config.toml
fused_qkv = false
num_experts = 32
slots_per_expert = 2
width = 192
beta1 = 0.95
beta2 = 0.98
max_steps = 12400
Rows from block 3 of a small class-conditioned image diffusion model, named by matrix and row number. Rows with one number within an expert belong to one neuron, the router's apart. Each number is 128 + 32 x the weight over its row's rms, rounded and kept within 0 to 255. All counts start at 0. Numbers have three digits each.
After each expert's rows are labels from the 100 images, of 14976 (inputs lightly noised), where the router gives the expert most weight on average: "responds to" is what is common among them. Only what is clearly more common there than usual is listed. The data: numbers of one to four digits printed on busy colour backdrops.
# router: slot weights (model.blocks.3.mlp.router.weight, 64x192), inputs 48-95
# up: expert up (model.blocks.3.mlp.up, 32x96x192), inputs 48-95
# down: expert down (model.blocks.3.mlp.down, 32x192x96, transposed), outputs 48-95

# expert 29
router.58:142112154149155223128143128143121128084077162122144112232167128163200183150163111136204153165124111140061138146138129134144122111109135111133155
router.59:061124157135117064129053153139125101132176093161063160126205125149077157165106196090017121129087146144155160085114182100137091103157137091180113
up.6:109123092126154106161114145133168142107114084141125127111193176121142148122147148160102151143108034125121071134109145126074171155133125098139160
down.6:180089158101105101119138112104122101059145015129118190153175107109103117192104113162099161146140177101127116122075129125124090136101142142134146
up.7:152096126078131083139112128177165169130141114094144123133070101080118156106178108126165145119171066084143087122192094073108149143145082088149150
down.7:146112117111155178112064083146118107078095109081123180097148086170155177114125104135202079135061167176118143173077091127148180177113097173087130
up.8:134127124143169152129161117115153098101106183108152127124130155129024103094108144144099164176092109091120174128162141180161070138109167107123128
down.8:112086115168135178105194105130143105087189166097108089137138120144181104149150142114112146119131189133148114101114111125162144163099144158163117
up.9:153155122199166123139111121125134120143167174150149064215173159131046118145103110130162117081156124094150176036149130091092137097143149117089104
down.9:126127108130124164134094121120130145105159151132073060050156096126192112096117163164126136120142170125122098060125148167121109109108123117145105
up.10:105127186156181143116134148148127107180147116095107164175119124076112131140036078110141133161112149115076125148152081108162110099152164086143138
down.10:065107171128107147143195110190114143144123082121148168070117156087146082124193141152139101089062154111191145104102095164098124193138145115124103
up.11:112124129163181147162109101173131167094133154110136132120115114092099111108136091092125169080136110176165132106112138146123150201112090108157149
down.11:153143164103070117096136119127092104091083135157122135092120148130125086130090144105168155142136108096127131145166079148167112182166059149126120
up.12:170147065122171104059147124148126074156099139194148102108090141116054143164080117109057069111136096118165130059117099117109089141138134096121104
down.12:138129125126140163180091125073073073156119086163058098059148114099204077128124116077071153121132110097079126071112122078137122155088134155143106
up.13:100068069146169115134149109106192108075158160150124183151099125107102066120064100121123171133082126136159092095168105128106119139134120159160126
down.13:118160162126119132102186170146133136071140185118162133049119146135105083086130115097161157114092137109125129143111151089138114137079150081153128
up.14:127142114110156101121133145183151068137142141146126169066179137172117087093134158098154155150155141117122148119188100140081144163110103160174161
down.14:103133075162137201126072089125154159150139187133131136149117087139160147139110110096113166157089093181133144044159139113174102137155123071092133
up.15:134101101148115108200133102157147147164111124129163124057128178121127167068115105092137137130144144168193166147149145172116171085124023171136142
down.15:135064162105091123144129160096135142158140089125092095133154103101090115094101112163153089142142122073091037112112090136150087080162122191147156
up.16:136116021128128094109170106079144120143074083169132179153134154145135117166115123113106109152120068127094117070148105113129150136181134125146087
down.16:110078215155120143151135157132127095114203098146108143050129140106143086152109115167104047068178076095173091127114099103131064142068123124149149
up.17:138136131180128190138114109146183133155173148160121137159155134136187154143162158119098132188060151148145137216135119166101072114108133091092136
down.17:187180098154102173142076120131125072151079149114124163141133118138103116140107138097070114125136194132091084206154111125113091175105133122094092
up.18:068120136100116084095098168091116129138094189139121143121113097039065166094156085151135083137149154115180047136159151160136142101166104101142171
down.18:128101130141118127110136059135095167183129158122085186125162138112204128147078104118122174114142145122117166153122086132135134142102151167088153
up.19:150154067131180103132139117107145125087122125139132140084121141186126156141076126204111080163146092112103090122142099162154129158127149166099159
down.19:155120151124145224156078135107125076067106125171079150091083098145132112092146132097096106092140129114061133152096093156126139135160102137132112
responds to: length: one

# expert 30
router.60:145184154117158152146091133190114122134144123124106107139131134128139156150126118119075080150094138150126102025149146121136136139158092133172150
router.61:104152163159105145096098124182073158112105147107127102091121115141155132117184135113098129144085153148133154153128190118187172154159127129168131
up.0:155119142080140132149106103126179113130154122097192134080157136148168121115108103082135095153171137162122192127160140146116134161065107168131135
down.0:118070145162111067136148102116089139173123107111117123145124147123103151120163132097140116107145104099070100165116134118094112130179097195113139
up.1:124102201043126108138095127106137119157122142152111135126138121137095162109163183151120079138113122113077161132119132126124063071123147126126160
down.1:122138124107117143128037191107127100171115150105174129122104125141152139111085127111106148154167145130090143152107104114122122142139111116110113
up.2:138141180047159133126129125141163129118101117146114139126149136149107141078153195167114106198117147119089176135134129138092009066113155135097160
down.2:138150082134140131110125121144130126167138122133115143120080148121191170067109172138122138186163164135132168151176156118127153145126192119124124
up.3:172109149178203121117139158113107183147077171092105146126181190103121147062135086089172134149132182113182118125101152151192144076102120141065175
down.3:147084123150133091068125087134160151129123085147132135172170093144133090101127165122112144102078143103151118172162208154175109092134152135121117
up.4:051137097172126116133153161129089116162079197155149142124044145106090138158132119073086158115140106157156096150135174083142188206153164078158118
down.4:108131113098147126117178075116102158129152135082080141109107157173122132127163088032121113112116093152069151167135065150146063181105180068104157
up.5:095095114103161120150194153129132124141132159135142112161070124145195133113155129155162141191130068108110087163187122086088185101103117106132179
down.5:175111090113152075103192189110099074108157131162152085111087119127082158122117138094154168152140206120077140181112137155158120126082134082161159
up.6:184126210146144133093121147086191133137093093117098127069162140149135133128175131123184113172134150090146165122121134106150157083138131113103153
down.6:125105150190156119114132116106098181125144084177130124158115096124134140107097223153134126116131137118094176146162146120170133129141159172168096
up.7:125120134103111115102172150101115151176117143154167073143082083126168217176134161122157085184145086143066126177115131162081182140146149204087168
down.7:113142091093135098120126174136113081155142123099105073124115137142103159175114155129069139158120118131039119113089165141143159117135120167117093
up.8:141115102115107106147148071152128148104200105147154153081140120129104110066135143141085098110171122146100142157153114105079124149070083156173097
down.8:135083149135098164055177103109143078141137127079156194153101167088152194081168148184186127165110143188122174103123123110152121140182133070157102
up.9:156115081128095172087145071154154076142116179106195140161127102080172106136110132121149138132140112136104132161122121163134108104118052121121145
down.9:114113174127134125062098191142084109149191191154143098101083140113089111153100143087139120214121084089095138113168141045164180128072187147150105
up.10:183129124111145142118211112142128161142145132111156117108103136159126154196081152126145144147150164096076102166067142134181179136075175155084128
down.10:149115089153088166108178138152151069105109110118050086163150100153121154159177145161121117168132129156080128135081184150129113088181096149185142
up.11:116144074185184168134134100203181127197084120145134156160144121163114103110108123160164124143142156183111091143138127129100132097117115143098174
down.11:123152195131082149147124145120082164082140127091124096088129143137135114092151077108151066141121157083167123154130133129120091154118136170120107
up.12:112131106102128131128150119086145084157099112129107120167150116142104094164121154117124132112101075134102176144183046111123147155197114140124114
down.12:128133131166077108131114108141163118205146041161125103129095107143115129116082162129104120150201077110070164126149105109148109125149155147138083
up.13:140137140156121135127155132109113125118142074101102212191107081069125133133128093104098148091155132102149136140124132153171072144111093144192126
down.13:144116101079123136127147121097080140136095123111094075078095175181146072079139108087137159096107110128163083147188068159155161188124100080084120
responds to: on a plate; white ink; pink ink

# expert 17
router.34:180124105118135140133216052156138169115121113115194099124089100139147113171061123133161118143161092094094134129119085153122201127097105136057131
router.35:123139121065157099163127133157128124200107186160132112050106157158092138132179136127125113151116159129170125129141116152093178165094078121096191
up.6:074128141135124152140114169184157146093099084065134117117127120127128111098145132148202181155124124157144156061131136131146201116088124136167104
down.6:122155123096083173144123178136160089119107081147128161088175095130131111153138134111200116119097142172224124103114100114137152101175139114106117
up.7:117130126126101053084142120111102167142096077113149081089103165132120106171114113150083144136144053112109092114118126138161169202122095086174130
down.7:092124149123129115147121122137102111140142134113096085134071106129130168182158108146064152135108083141140080094083184131092128077135216142116112
up.8:141149105169109142143145079190123085122129116101124159191134087129162059075166096105099181121099135151073138135114125102207133111165078104207111
down.8:132139182141124147078110076158126126102107145117131129076059194141096105146210068121104138121138131125181054115106129166145100107146145111118147
up.9:143178150134100114147107163138102118128062126159095125126151124127134160126179120145113104130073068116106091130141132149105077185143137140129122
down.9:164111151133126126132115145142130123157180170125120104136101112144119118121072080115136183097127128094137177095148144132112094194161163139112112
up.10:073130194115116091128091138109108123139112118072067203156120093104153132095152127123151125122111139141165124146143173104124127109168132109162138
down.10:105122174129153075116120118115120103078111159107136176099095174132161167145170110117139124198215104102058086140111172123150149121134115094133147
up.11:083100179117136157136111094104109117133171115118119146130118114104139109086146120074115119080122133085084115092181160134168159133132074126202151
down.11:108171171118097084143162207128110146129122177153110136102111116112103114049144112118196093095131182146215142166127134139129099116156137094124153
up.12:110119123149120109155131145188095141113208129137139128133102127167127141074132080120101078141106077108043141130157107050134189201177120109109115
down.12:134146124116063160157151095132130162082118145132107162106089093136138075147156070162190138165081155126170112118091130153149105124138125103157126
up.13:126116158133148126181115137115147122121063095188104160059126091139176136117139140063157127125126157137068151114138145145183177138205133113126088
down.13:109157099118118122127105217113107092124150125095096156170150137146080121179115111128174111138095140161180115159116105152156113141103136119127138
up.14:099181142103147204182156145211153090170132175124118099192107118169147110139131086153152134128110168154123077198130144157092154165077123161140117
down.14:173115079102161218175106133121153097137104182108071111121113117152091194100132097178139150099137166139093065196123172128105094136176135130050147
up.15:142138138134165150101124110139165046108055165153123119099166175127110119173107158136124156162082181164170167129108139179134104091072107130118116
down.15:111147131101138142093154099143119159066087138176124172112176139157121071114127166160162155143111122115137127178083142127096131106181152144148162
up.16:096166129113130098124115160156090095088081093155082136117173124199140152134108162127118140162047172165146152086096211138153051131119119129112169
down.16:157132113139135126112163104128092118103083103145068145101150131153168198231178084146188154102150181093097108127112171110098143082118154067165127
up.17:146127215132150130117122162102120144126086111172088111152124160143204132117136211156150117206113204105094172112168175084146086108147154154083097
down.17:130118114135142189120176074117120094120118177106145161143204107102063136150157168143160114209176187146080102136103086109114167064111173142121143
up.18:150180134138185137123168101102120054158160113111131120177090122104112130096175084114158157034124132118130132115067117097159100098091126150124095
down.18:074103156150140133127126166089152091123128108164123089090112129167118127107127130135141103132144147118090136164057104164068088137103190089144146
up.19:122072112187174087150105118118100057111081153141145098140126101166132133111125131048096099184091105169112086100088158145154175159162123100153144
down.19:100092119146138081128109048110147130115073151140094136080143176104190117074113085117172103163112170120128140124173125116172125118131136074108146
responds to: on a plate

# expert 26
router.52:143128139146101129118193100111165116129146126095144155150137121144173076142199122170220149119096142136099151083111116134118148123141179144118121
router.53:139155129133131111159171107107106113142145106134161088162140093115129093159156108140194153164115108103089078051116137098153098117112140115132148
up.0:127200128126131115117101129082148110100148144134124130106152143123072135099152107135166047080136120112148131128152135122131153223188055138111107
down.0:095146118163166196116127139156119203240095165107167131159152172117134149181139187077121078146163146140126095108137069098108125149113112124170078
up.1:077144130138081133155132166138097120164128184194094081127123088070123140155081156075178169114130111135169090119155178078126167134152125167100154
down.1:101174079155162097126160106135133058145120114114123108135079150091105148107084120094166083056071114181086088112118175118128170118076139189110105
up.2:092144143132128116133136176098160191130106176109168147072094142098211110114059118139128141119096118171107082111159119138135146038129121158104095
down.2:164171116114118185167091079146144125158068145158179180228100119135122106112145092104144118113131178120143114095144166167148149132134149153133139
up.3:153183209106117184133114081153116121161195099110155079176126095068116105137179104121134118084159155094180081179131148137137146072116163099139093
down.3:178138104176122141138082161156098103137070056120118082078112168101173093170125130123112095118137131155098123115130123143135109119090138106124137
up.4:132121117119107074160157116088156180157174091151153132113108117092117115126158076114195161138133148105155065161176094170159126150152174123180126
down.4:103107134157134029086094134157132111150071072080121111137109145152174137119084104099186095107126117075136104162105080129163111157088129161110076
up.5:086197129176108070157132119174093163167151130159120059140178078093124135159158161128111094123090153122142080094184148111100192122141165135134144
down.5:083202146133120077112120159126104119180164145116146115153155141146122119136090112140149114095129133108046132077150091135130134142147145114144147
up.6:093101130072154079097062137120107121114172116122109201096081167150091159107141181170088121152123141126142134107180118131130108120147105106154162
down.6:209126154121153163108012146150126063073116110120112120135110127111148090168043181118182136105133125138133125093116138126116105168144176146206149
up.7:093134152156113141165109153140138144094083151160108063096152132131155157069093168085114093119106166147124108118173205134100204150172081111087124
down.7:094141169125070185141133124144130131099117110172120110132156122211193136090094134173135132113175141163102148121075097048147145113131170090098174
up.8:094130105214124079161143126138153181173151140114143111118142098137136087034142072090118170178157129170069158136134124162166155166147050135199140
down.8:174182133104107169179100166120138129164160121140129115154132148128170162123111130144110083206198135114067172157132154134155128106120149116133138
up.9:137109125099167074181157084133183147134072151114132190139169120128147106102166127109156135167087121127151149101191101156152179118090058111121147
down.9:160095109112156096134197167173113124114092103102152098091098121169082129121105158135048170154187150104177126126132158162111143104185157173158139
up.10:083176089113147087105136146103136122031184091127074078131138127126214110162080132154063121108072138125107157070104095098093088122139104121156116
down.10:097132061169104104130078113119101137217064140116155159190132164120117045122161168142210121120140085116110138091166121096124129076150160120125154
up.11:204143186134126123176123153150089119057096110152122181124147127110086108117172167127169130138130170079119158122142158163117188129145059141084165
down.11:154142178104152111091091094108148123152126080139139136129109049126166135158113128131132070111133154157165116119164119155147160133148114102150098
up.12:100200116142117127152169134185129186087147154099096109115179110087116072104093106106145166094106127134189099118079134125098204143094094116135117
down.12:112173117106099152105076148120089114077147107112108108153205181085107085083154090105128129081143142129092083094104091066081112118196171164157137
up.13:152147148127122133102118095081136095155078164114137042157080136105118144121141099124155113140187077095114145178132082159138094167096140119136138
down.13:112113099129150092096114091150142122198110227120152097080076143096152110143042119108154098089109104112145137154134128132134108164116104092172103
responds to: grey ink

# expert 18
router.36:108138136134109137129126112186091069121108132102110130149124122121122141105130082132162134122121113109113110125150167130184146114151034142153114
router.37:116117098134115111115111158114135108137125193116112132135108148116075073169092132126125090089117114119144131147106097128073098145093131111091147
up.0:175110113089122093113191135104096125103062102101084144162131139153155093121100187125204108151088058111116120168090120139092160150127129119149111
down.0:119128126120115140138168099135133124039165145140085126108088096140109180130197114127092128150171166108142136182126165165094100135113123155176125
up.1:117111123145150091139131099127165120122153181186125140151162191145127088088138105104158102150109111114141066134092162170103175094050114126088117
down.1:124140159134109066089151069087139146106149199132110137187146157136149152110084159170149128180172140150110186138151146098138091130141117102186163
up.2:129118146137094078087155077112164151155133093177158135119134156150110121126127117077122157129177124113147157181151095099115143163112060077132150
down.2:071100139132110117145108116149117118039142134163152136116090066150129123075127111144113141144143107119095098115192093158134120124103161098152184
up.3:120182107114147158190177156137170150141109137125098169169145140150130146126134158111150149085095124125122141124153143177107159140134082111090155
down.3:111098143110142178121107170093126098109157127071094166126163092075139111085175127106106135063152096183118128039185113173101131110109099120159112
up.4:140132017127176131166143085155174179065146100100182162099127136128087145128088123152135101096189134091126150102136113177081148126122121169107158
down.4:170125093112092107143116125106154142095142139116088126092083103123178117155124101151144115139163132126168065123097075132105131081076145204161162
up.5:097102154147096101145098157093148125104095123035081125088163145110215118091230164144090159111102197113141179126133166096122135168100149098152134
down.5:060094149095121121146129037144098131138169152100120140178160132137055115101080198105134113154177087121149093165094146128113175126152123142137151
up.6:130124133131164125103128147090146117078116098049094169131131141106179165158153113138125178165115130110097116096098138137137141111086166108120138
down.6:120103110136093125087121111074149125083152115180121159106131118097034162135120105148131060157165085116137113103107066155138157152158069135163114
up.7:127116039126129092187170080178118134134118152105174137107188108139101124075136166129130157148150163137153107103087124146169152148178052194087101
down.7:086139210137130089181081101131138154088099184058096137103118163161127181059131145148071083147117143129141120134136107150166099116137196136084149
up.8:157130146085157140112138135149123107136136111162118116079138096151157140167104162132178115191136037149115102139123176158165176105144121121129150
down.8:066127178178147045173173165107151193156107116149161100126147118144089055120103157133134128128097206124090122135072076136133076107091175161150121
up.9:135150140110117117126147140099214150185166130170144146122113169159124115102148087084134110082164140073097122177111134149103145133151111123164064
down.9:054101184129150102103109140140103174146113098060099117111124110124160117110152169088128154078146155138191136111192087185079096172161161116120129
up.10:195179126126139168101183130132121066147083091154187080067108098170163169181055128147132070116147036130132161127114138134138131102122139136158138
down.10:076170159147145076125182163137135144085138079132138084153091125141079139128196131129116184059112173149065100172132128108146077091070119152109119
up.11:143085087169149116127145118174145174151158128114125094128148097082121107097156163108146149121094108112123146093159153151138207116073083177124175
down.11:060124095172181157128081114141060184140069073098135201156133168150080122221077146121166108177138166119101158092103126164149165096109145096176130
up.12:141119156077149136164116150141152141093139147128128184137125164107103136054204120157114142106103189117146160137175150147164132116133116145139105
down.12:107093036153120121165129101123130156137103172088126144135123119115141164100092170118052156104195062154155103113083115088099146136073188120110159
up.13:161187146134107173096148123148125122110139071127136108163116150141200116162033067145097102051180098135102175134065160092097099122157146158137062
down.13:057133128139161116100192121136101124054096053124169123082113120132077166128223102136101116050111099120090115126132109137110079045108099148114132
responds to: length: one; first digit: 1

# expert 13
router.26:131149130153159093169153093191148136169155055108154092137117160102068105096127129144143141087126103118156135126102120125164168170114075113114122
router.27:137102098142132169116118103103158126123136117151147129147126134112159145134110148102182114204126109102071103163166110125083097105109171140098116
up.0:121137107116149125145126183175114190147164175134144160132112132149097071051192093150157121154186111143161156184184089151150075105135109148110133
down.0:150116173194137126141138157079112183125103168151241141126095091091160094094068090196150120126082143114123067145079144151118138129122125127078152
up.1:128121132135097100112155089163180135171150136129105149110118077103067138102144118132139177110151146128126100115143146136091174151130071163138094
down.1:118130125088098095138152109089105131148114126127083111102106134114151160154103126193195170110090159130117108132120131157135098184087149094048104
up.2:127097115189135153175113139135147193148110238174081110155088107100138098078157167061121118119101082132137124066103105114077211086122097135125126
down.2:109126019128126158093125089150099122108181196090091118082084131163142069147180184114117087126154129102085046095142140153172186168128113143115114
up.3:146154213159162142106107152112119090162097125138133143176166129131169167075148136087161102156130117120118152164111149146129166117148122123136140
down.3:096118130091100146110223169128143149130158117079151085117134137152064153135087064093218124124082094097088087171126119145168154144162132138140111
up.4:052123130145113113134104090179124067182151121139159106117150125133093107125136106073066200137178165129135138125168047106200227170104099123134110
down.4:156113094210152104106087106087151151134152176122124130117067169139138098184126119118128170129102084094096112074135213120139115141162090153158183
up.5:136134119148122153155179132163156194116180133096120123172068171153059065106101154147148127134115137138113129146118158161138205141134125130137087
down.5:085092105072120096086145123064118115134069107132058136132078104154242093135181131148158093096165121087107136142170153078171114147130156149101142
up.6:115127106104131120148124082132122100117207180086091176142136110118083138097151118067153167139098191151124093079132137121142151131125086145148072
down.6:157136095119117131109183131159108160114106089124142184156113135105126166166154092165093098120169118158143115129087065130146129139175146113146157
up.7:149189107091156132186146132154187036145142154177116119072167103138132186133091151060106113096118143129107147078118114126084101104085119110116124
down.7:157165148075069119151173168161146077127156202115084111161183096113110136130102154114143162121122054111158129077130143157099233094122164136107197
up.8:162121092166090137165126099131132150156132167110150124119106146117127112137090112083145158103141139121143162161111028156096113067138108143142079
down.8:164103111085068125101109155168150101124138150146139126087135127117130115151120095168121095109097078141136083154132184117060095093190150151082107
up.9:103140085135128110102177148086149152101132155172103080119110117136088149198032175105128081188143100121120122130149123123100121110098136147140121
down.9:093139095105137094106100119155158135143080157119092078169172123124195078121143205126187142156150128114168153077127104139146143106162173167134129
up.10:101155119144121156145087176146121121118109082075108186127170080125107129099164084113108174142030117167128088094160144136138105135123117100169169
down.10:092145195132111102096124126146147089135139105136139157125153122143161162126120066139095109102192152106118159100103153077173147136150142112053123
up.11:142176093170123042146168125194126182151092174130110089118086113133099091147095090179113127156115086128077144138117134107159207199143155114128132
down.11:124116170136143090087172079131130154165141155141081180116129109136135107153205093147130088136143160082119069136151117119118076147108148154087160
up.12:138120214101128129122145168114097171111078130125117156148158104159167128098194169127185144199151150123134148151088158127119073157089177147111117
down.12:155149084119147107173153147116148122148125093109161131108134123107098100133070093103221098117090113140123136145149115100145176196121121144157138
up.13:071098159079104086082093132104112098108178115115091152100100108126131132163106168131114105147138163094133085117131099087133129097143133115173122
down.13:225136076082116204112158164149140124133135119135121101151151137121101075090173169121118134141168088114101128095135149126156126154156166124098117
responds to: on a plate

# expert 15
router.30:159150122100130184131132144150129135209117169153149103070128141160143102125204137126188061109103133143163113130132150136121142134152062120135154
router.31:159100098089148068121200089162125179143136150124183089140096105128144093142121110127112109149175092148105111160116101155146193138106132130092139
up.0:143095144123119079197162144157143131121186142063084140130166124057138141086133180092126116108101152084106103120169103116106126113115075138133070
down.0:173104054149087104077098101159132127088138132157143115106172056127124075132170094151105154124127143128148175106164117127081079081121120147097122
up.1:134136152145088163155185072152160160088102134142106147183195124157162153111187120120139187132144120074171081182135125145114186221056017131130133
down.1:186101136138135127180159162115087187147157166135222151134128142105125098172113189148166114130109170097102165119069110183157121141138131190090132
up.2:158210125181131188155126065144119133110154142140132185115093104080164081118120041134150149074118150149172198141085121141148143109130082144160079
down.2:114131117185041099113174181093114069157162088126174136118087179126107137172164109175102118173122141118174108176103072153133131129120123135141148
up.3:109118141173130069126092166140154107096073166067072123119165152065157075100104063089149180091120143115113181098132156139148100096150113117180068
down.3:091135155131116107139048135120103096056149104172135118127088084134096126132138100106104078076153137157175121093170126115168105099193131154137081
up.4:106114162107131130112085112130151128083144165056088154166160126083091070097142146143089179124081142167145133159112087142150135161112076098131164
down.4:077122151152139112121124134097147121139154154156159130140155041122165069130143139137090095089122138073118146120114132099138130096132154105164135
up.5:091106160035138134164114158165136090125136151110108156173157103071166143073168120137073124075103110142189131155159131154162089156103029134153187
down.5:130097123165171103117130101095165176116143098178130120170110106107109127137138073150112095163111119175075125080161171101184156118152148156167141
up.6:123108120136084135117140106160126149110167141019143158201141132076122105088134084126160158098144121050116164139162117089118177113109120122182108
down.6:123133122131154108139149146070105130157141089140071133091141136156173108077122098136180096118117142167166126181134093101137093129118140150154125
up.7:115054118126120123123123103086163064089071118125130148157154154138145089117104148115108192171144123178127110094150130163121083003111114120152083
down.7:067136115154145139107086099140116166124119050110141170121131129129157096111111129090136138117125219115124196112127134161117118147140158089137111
up.8:120036189119147145137140109097145191124139108101138127151100098154186145130180172120186129232142182120119069163122173165126149116129177118085127
down.8:115144086127131091099200151152122162134086152170152156148130139121049138152084109094142138183083129178082110125097127118113152104112142168115178
up.9:134107119135101162114130112158120154116163054094126179148156136123092092115101062163161159114134098113099134113171094123125064029142120122131098
down.9:121136181110170122103054044108156127114098033103076171131152126109113106165115147121230111121180186120126153160098099138119161110114132085130102
up.10:140114172102170114107134086086138144116079095102117144134161146184148128146096186156164113143122243117128157169101156129165081023107146099106100
down.10:151135110119119142154188132175131207090082122130122139170135156111061169129235144115255186072159143160062087148103200106093098082129114147142131
up.11:086156144131120147131118134091131119087148149057098135152155096106120150128170121115174134144117145157126142178112101150161181138097039101097101
down.11:075130140051108094066180137122112168186164099101137107162179096145149122159128112137132122111136206109124088140121099165167136152118170131107145
up.12:089155231136104076193079154130165073133116110129069133189215155125165145127177158113147134109080100139057148099069184155164136163138101116164085
down.12:167153139144156139121068106115166082221080127095113075100105139071129122120135157092204085155137137165111084118167110152159123082163099125136134
up.13:170121136093106122157060120172113115163106119127114101178144091071120129123178102116141178057082100096057150111147111123159152118113076083082112
down.13:121099127121115099147124099134094134159154131126146141134187080078129121175092148092125177188098107161117094094108103077151112207139096103132080
responds to: bold; yellow ink

# expert 12
router.24:117113128152113115162182118137146149142115101167136107214115103177106137129119080121196088097158162135138127161162098112093128084138089133140121
router.25:136138101117137128139165113177178137148133093127159073159116146185155111141078104138133122100122130157132127133121117131129178101126082159103138
up.0:140085110094137136177131146129144125135096134180172131141163115155042139142058130124113120151160104137134144131086074143179144113146115096098135
down.0:139119143101117134153152125099127085154198123165095155075171100125164089097176093154143130082140100115151171089144088089189145173141172036098113
up.1:085144168104137130148086144175104144089243130116091098080151114140133155149136123169084168153032129154089092123106126158129143136129183122114158
down.1:104171121137070148163084137090107115145134099102189185121172174103112162125112097127136135129133131124131063145101150098110156168125132110178181
up.2:075142145117162129166060191107151112093129154171096174153130114096093131110163112094150157147084138144148134108160199157147108120178155101169109
down.2:111112075153113101107106099136136187115102127159157135139117133158128105128096098092146140165109059152094151104108079107148069122102183049162163
up.3:091174097126155121105074095142102122113099128170128087127111098104183123146178115175128135149101148121153088191081133140084196142155066147110156
down.3:088106074093155149135131125145122083106191113180148128089222143146047108118174093102064130098146107115130131112147084106111105130148131096097152
up.4:107160137112123206137161147181120155101113185125116163158160142077166137092149098162102143176097096121158189173168110139154113082150113092133132
down.4:083125114186108140092146111100098126092115173149200146101147111129162085095058181126145110131151094095089093159091091116146113134124152075121094
up.5:094137137137146141149113074131143148117170145109106136122122094090142138104129149123110119090117141187118155115118093099119141150139093129139160
down.5:124156141088110095165126117071117190052091146121123119191128098122127107127160158106096154096107157157169110103114164148142138138085104204143180
up.6:123114124142102069143089110156120142125147059117130121095105071155160088097142136128129114136143182122171159056162149072154210117189087109144135
down.6:128077124090101149119100134132101162119119090132154106132088134157127144136135079145152148086093126142120081073118102170131096102128167174061177
up.7:166103187128113159176102093179161104140150176171104143107171073117144133120193127115107143186091145173108125117156159181174135148103073114085162
down.7:137132110127072117069161133081191137109169137163124148100069091112111106115125118161094045173112098137128100196126090138147139145089156090165059
up.8:083091196093177110076068131138131139096121122102099158080190151106165098084140170158080150192107205147131149113168154123149056052103168161124087
down.8:028129127101148134110044063120076108153126123133171155097169117146095156192062090103180146138167107104164107177110129097122151172165110085158162
up.9:131148138130156124162077153195132113161124148117151125068198138156140113124110135142159147149101227155138158095118193121201204096097066098116116
down.9:134082128099072136125082091137157082115136144100141105087173133137126120159187114124083145151185107137176077141145097139155125077127165095092172
up.10:080106190109149151100043137095064105077144145067118075084135150135182130151123153122074164178088132132103076140105140118134125099161140160171140
down.10:044123090101135141144068093113074123135116148114159140105148097159093142122082096120217109084171128091164136151171126136154139150157109074171129
up.11:124143131094171102175110117181077128121100183092126155146144105125200137163129114178114152161114137129135118160187092118156122177074039130118168
down.11:125144125132199097178123202106140172122110126129120090127074163183146116101107098157105139060113109080137078094085128124101184100064158146159176
up.12:178091129146141120158135098193103155163135120132127110096123124180101089079084155119092123149167224144118203114146116100170182057084128123104104
down.12:131082119119140172151111114125183085086130115159141060114175143167149098076157124094088108151110152076174119115127122112099116056089142072120138
up.13:092142116106133161115118134117109063138100126119094111103163102079163112137127174129018127119110153070170109144070143094115075110078103113096129
down.13:108134133143128152091089148146129167134074172141122175076161098105128138173145084129136082122070148166176163161182129119139104076148126105110141
responds to: on a plate